Weights of a small image classifier: width 192, 2.0 epochs.
Rows from block 2 of a small image classifier, named by matrix and row number. Rows with one number belong to one neuron. Each number is 128 + 32 x the weight over its row's rms, rounded and kept within 0 to 255. All counts start at 0. Numbers have three digits each.
After each neuron's rows are labels from the 100 images, of 14976, where the neuron reaches its highest value: "strongest on" is what is common among them. Only what is clearly more common there than usual is listed. The data: rosettes with rotational symmetry. In brackets: how many of the 100, against the usual share in percent.
# fc1: MLP up (model.blocks.2.mlp.fc1.weight, 768x192), inputs 117-155
# fc2: MLP down (model.blocks.2.mlp.fc2.weight, 192x768, transposed), outputs 117-155

fc1.200:142103126125108060176112165148165167146179169123092102033075110061167184126112104153137109151161137118094053128113122
fc2.200:150127125135139101178131115108144150134140100171114124107096135091118096126133108142139140116132128096121109091169106
strongest on: vivid (95 vs 14.7)

fc1.587:135133150181098119152086196162145142122127221075140093096131115102197143133113104134158122148099129096080110097116143
fc2.587:074167159173201108149140103162156149136113079136154174093101142138107086123118174140150100133157133150106122086120086
strongest on: dark (66 vs 14.3); vivid (33 vs 14.7)

fc1.356:169084074143091127162148106131153141107091187094122110048114137107174186119117116144120135137108192131118079179175139
fc2.356:093212219126183120142113149122111130174096079128110106119193110130094128164083111069136091083106116125137146097135104
strongest on: dark (56 vs 14.3); cool (36 vs 14.5)

fc1.279:195106105110083119162091149134164135176143204156113124127094126095184143106092082176179163154129197088130116127140117
fc2.279:115169185091162147057110173108102098092142177110195119134189136134121146134182135081072127084120067153124172093165151
strongest on: dark (54 vs 14.3)

fc1.540:165102096133121091155081132168157144143123175101136115077096117088196193139118081136146131151114172116105101155158104
fc2.540:129162179161108099122095170168140129183143162087097124137129105156129068092127172087094122102141131178136133138102093
strongest on: dark (65 vs 14.3); three-fold (29 vs 12.1)

fc1.369:126131122130142098148158155087142138129159132070135133096146129148135154118150166086064111163125129148154143176089111
fc2.369:077125158120071154110130140164088140115105135095107123124139127175151125130093070133185131105145118068097177100121145
strongest on: cool (91 vs 14.5)

fc1.139:115133155161131105169090164216126154124119209096112108101118134097205158137131114119155104141097151101074129092112139
fc2.139:094193167108175076099048166163088146126140152129173141095127090107140109157129143077097100135147097140087179076113120
strongest on: dark (94 vs 14.3)

fc1.426:157143110101124093102124117160090095109102129139117148094124135073167170129127124180103068075166171121101109166145156
fc2.426:128140191136084163122151198066095110164120129123135137141182099150123067121101141128146163130078099110171092118117125
strongest on: grey (84 vs 14.3)

fc1.361:098093126194104154184188163114125166099079153119126161134133148132148094158112137159153104154140124089132118112130143
fc2.361:098105159156100189119172131086122119115094141128161140212192120124117124171119114138192096087074121140142130102127148
strongest on: cool (80 vs 14.5); three-fold (38 vs 12.1)

fc1.491:143142067104150080192143116134044166128147123140147122075100121055176170140148106159121084142147140126110099145152116
fc2.491:134129172143098150118151185099101119160130149126147151138135095152095061129154168100094189122120093175191120132138054
strongest on: grey (44 vs 14.3)

fc1.58:136053130188023175132129140140113095125136184065118093130142169158138108121138145123143178157109152147153133141138165
fc2.58:141204108103163113087138092134113110139131089154139146167096094137107192112128124145119107086107123146147136160153086
strongest on: earthy (53 vs 14.1)

fc1.640:110103114214083172100111153146103112095117200077106116164149128138166133153115121127178164129094128095112126118138170
fc2.640:151167164099135105092122116109097102187148101141159114156154116159083099107151149112106130101134101183136141140129099
strongest on: earthy (75 vs 14.1)

fc1.732:147116112148104135148135124156101110146103195148118120110091125110168149104110121208156111111116165146065053131133102
fc2.732:094181176099135158126150136076101141118130032120121120096171103161090073145153127177157160134113074102139079119129115
strongest on: pastel (32 vs 14.2)

fc1.208:181082118117099106179095117136179156174135182150110119108103145101170145116094091149172150166140184088122130105160146
fc2.208:113154194109143158065100171077117122123143138129177122135191120135090104147154136069087135094112047118118119095149153
strongest on: dark (97 vs 14.3)

fc1.365:175088099133068135128082165164114107149141211076133074109135145097198141136126097136162159155093146114078092104169136
fc2.365:097130138172118141177148155105130186127084112147112148177134103120118083138091133142168084106083140099185161113123070
strongest on: dark (99 vs 14.3)

fc1.201:140131112169139131174171131094079144131117140152108133127131107094151123147124100202128079116083128126106019140150118
fc2.201:134064112138095153135117181125144095109113164137141132112072127121150076098159157159076192111153082141122105111114100
strongest on: off centre (72 vs 30.3); cool (60 vs 14.5); vivid (39 vs 14.7); order: three-fold (30 vs 12.1)

fc1.126:155128082093132106148130099128107131134121133137087152083086094067167164132114111200131091148159187110090056187106132
fc2.126:133079135171123104159109125143133171140140107110120117116081132090139118161095112126147166171145139069103077112118148
strongest on: pastel (40 vs 14.2); three-fold (32 vs 12.1)

fc1.598:139117087140130101176078113171140150106146163138118097122109117082209174148107087133168115151089162074080094114138138
fc2.598:157105110194220137140104070136161158116099127141150156117092140081125148140108152131123130125098148140112138121144114
strongest on: vivid (61 vs 14.7)

fc1.692:125112092099135104157132091154138146119110123116083148048090089083132190117113149153097089127144186147116093180078132
fc2.692:139102169129135139110095139162181108146137173127154122107092152149115122086154156111103178134140114174116132131117097
strongest on: cool (55 vs 14.5); three-fold (42 vs 12.1)

fc1.432:115097079160104133135126142159136142117094195087092167103124095104196189143092147166143094134144158099103119138107158
fc2.432:125135112160152156118136086090119170087121067098149133152090111127066132178132103088146130186124135126158152098146125
strongest on: three-fold (36 vs 12.1); four-fold (29 vs 12.3)

fc1.255:115102098167124145177160128161159162129098178116086154111077090124162166123126156176133090143113169123113088166095127
fc2.255:113200113116205142095060084166095107084089092145170169152105087100094149186140112107097130121121121127117152111143088
strongest on: three-fold (53 vs 12.1); dark (35 vs 14.3); four-fold (33 vs 12.3)

fc1.154:115104121203081171117117173151129117090095184066125111147140135138148114141114126131143158100110119092105104115162144
fc2.154:129158184116109113119161116118107113179116111110155146161151121177073128116137159098121102098133134163153152134115093
strongest on: earthy (73 vs 14.1)

fc1.519:164125079184097120143094136174115116136150180080106099124148152144162110112145130129157155154092126111108016117147165
fc2.519:121149134121155099117110075087056164124134045142135128129160106118060125165110101094133115150126135097170125099145134
strongest on: warm (61 vs 13.9); vivid (39 vs 14.7)

fc1.384:146079107117081104171088125121182142109169200092127120070087137079191160127124096126147141177143161110099111142158142
fc2.384:106143136135164105159108141174149165139107138159151157131116108111155177162073140117139116142130157089119165108123091
strongest on: dark (61 vs 14.3)

fc1.205:158113089153097117139095143162156110137157212106108103070089131119191160104132143154109144131103165162096062170135114
fc2.205:164101163126114104097075124149161119172131165169133160145098086087146109083105112150140152141143134146134101133071079
strongest on: warm (57 vs 13.9); vivid (43 vs 14.7)

fc1.117:110038134180045178132132177146115106113121179075112117134131152136158104133122148130119152156136161135130143132086145
fc2.117:122189167123181114093126130131068128167103114159172155184162110124117142131135126136132111060088108164131144122115063
strongest on: grey (46 vs 14.3)

fc1.308:163113148126103076138057155166106137155136201120113097097109141095189109118129131158170116119145114133082105069142164
fc2.308:104105062064136126148155115082141174132145113153135115072089143158111120124142129169146133176138140128161116150173132
strongest on: vivid (52 vs 14.7); warm (48 vs 13.9)

fc1.370:111119105206116155123131151138162109071126161038121111142130116125150116161131118125133141101116100098062078112168161
fc2.370:096149195157123157103163116128081114137105085091148146179150080149080123146146143108116081077146104136111149125092138
strongest on: warm (97 vs 13.9)

fc1.616:152147076119132133119127098146085089133114136141060141106136099083164198132125112181114090120129177129103085198126127
fc2.616:125099109198165132134127081158155130123091105099138142101110114123095170138144134122104134108147135136104084153119101
strongest on: warm (48 vs 13.9)

fc1.294:145097156121060145133139212133075088156089230110162136105172150130177135081141154134093148125130145179143138133121091
fc2.294:131191113115207098127157112141158165119123123121130160093109102107147180105146134120110072062147109123117141168113104
strongest on: pinwheel (80 vs 49.8); dark (46 vs 14.3); grey (40 vs 14.3)

fc1.450:167106108139063110148075153147114117153187182112132093081120123109177159097118114133106150139104138148115078147125115
fc2.450:123088164133098121147133119099181127136161146124132112138111126133102089118154142120121168133163114143116151105128119
strongest on: vivid (70 vs 14.7)

fc1.94:163168078106172071154101138187100147124151163136119101080114139090203171126161083118150124119115124098057109113160128
fc2.94:099138177138211137123115159151144154139071156142176199127119085118122131142142153126068109055131089153108121081121084
strongest on: three-fold (30 vs 12.1)

fc1.583:110086122190101147136114187140142128099132191059125123126123135137179112140136149124148154133120133108106121111095159
fc2.583:139175188124127128102143123094093124171120120141159137186194111141064106142096142114144072098104123150151121138123106
strongest on: earthy (63 vs 14.1)

fc1.735:138123128108146102172137121151168142144103156140116150099082086077159192138096116188142090115134181125057076167093085
fc2.735:127115067162196130158119093129160138081105080128131153083078102056126190158116137165066138071134106116095075150144105
strongest on: vivid (62 vs 14.7); three-fold (38 vs 12.1)

fc1.163:128065143167006165135136162117101104107140172080129077119156176153150074128132134108133177158104127136143126123142158
fc2.163:135197102087162090088136075138114126115120073151122146147092088132101224121124121142125106066124134138148127171145096
strongest on: earthy (50 vs 14.1)

fc1.488:141126103139103110149091155149054135197124161100106115097119138100171140123111114149150123147102196126110064153116131
fc2.488:129089158166132105127084113133132139093136122114114116114125137125100056134087110127143166112152138098114103037133170
strongest on: grey (55 vs 14.3)

fc1.482:187127084127115078198123114127139148148160168130046104086142111090200155127124119163164118153104163091124090171123146
fc2.482:163133122105191086105028122112140096189084150176151169134119128038135129168120098130140138127096137162092162143192104
strongest on: three-fold (31 vs 12.1)

fc1.211:121062112196067164133137171148141117090132220069129111139142152136165116129122141129145157122120138129121112109137158
fc2.211:132193168123135122109171105100119114166124105137149128164160105159069128114135166120119099091113105152150140154130106
strongest on: earthy (57 vs 14.1); dark (34 vs 14.3)

fc1.462:116110117083109099173130171139121127163120173153099130063083109069186146103093128176117117138172168120080084143078116
fc2.462:146106092163178120153124125156148140125109135139104142098075107079191186103122161152137112104102130101087110171124116
strongest on: vivid (62 vs 14.7); three-fold (45 vs 12.1); order: four-fold (30 vs 12.3)

fc1.494:150095103144103102187123160111152161172143192138085127072070082086181148112102136171134099176138188117140090161084127
fc2.494:166179154116173095093045091146182086147140104129111144182121136143102100145139128092136152142127123144150172118129121
strongest on: cool (58 vs 14.5); vivid (41 vs 14.7); three-fold (29 vs 12.1)

fc1.486:145049116205080168149139156148148104118121209086120109126130154147171110119145140127151181144095155128132132129130141
fc2.486:132184181107153121093140132109086111153123132156171162168134094152088134105129133135115113075121086189162135137135064
strongest on: earthy (54 vs 14.1); dark (36 vs 14.3)

fc1.429:108085159174097191115166156152101097133097149119115165141145153156115081096144194155128146131129166171127129116085142
fc2.429:126136133158124149133206128086121096143090128128126178193116086179108171105135186150104104073095126192180140174092063
strongest on: grey (57 vs 14.3)

fc1.589:128061134197058176150149181113097122113151175094124093133144173145160064114145135139140181139111137118109109101123161
fc2.589:126202128139162124130175091069085135113099067146151153170138111128093148140128134153133098074100082134166138135127100
strongest on: earthy (40 vs 14.1)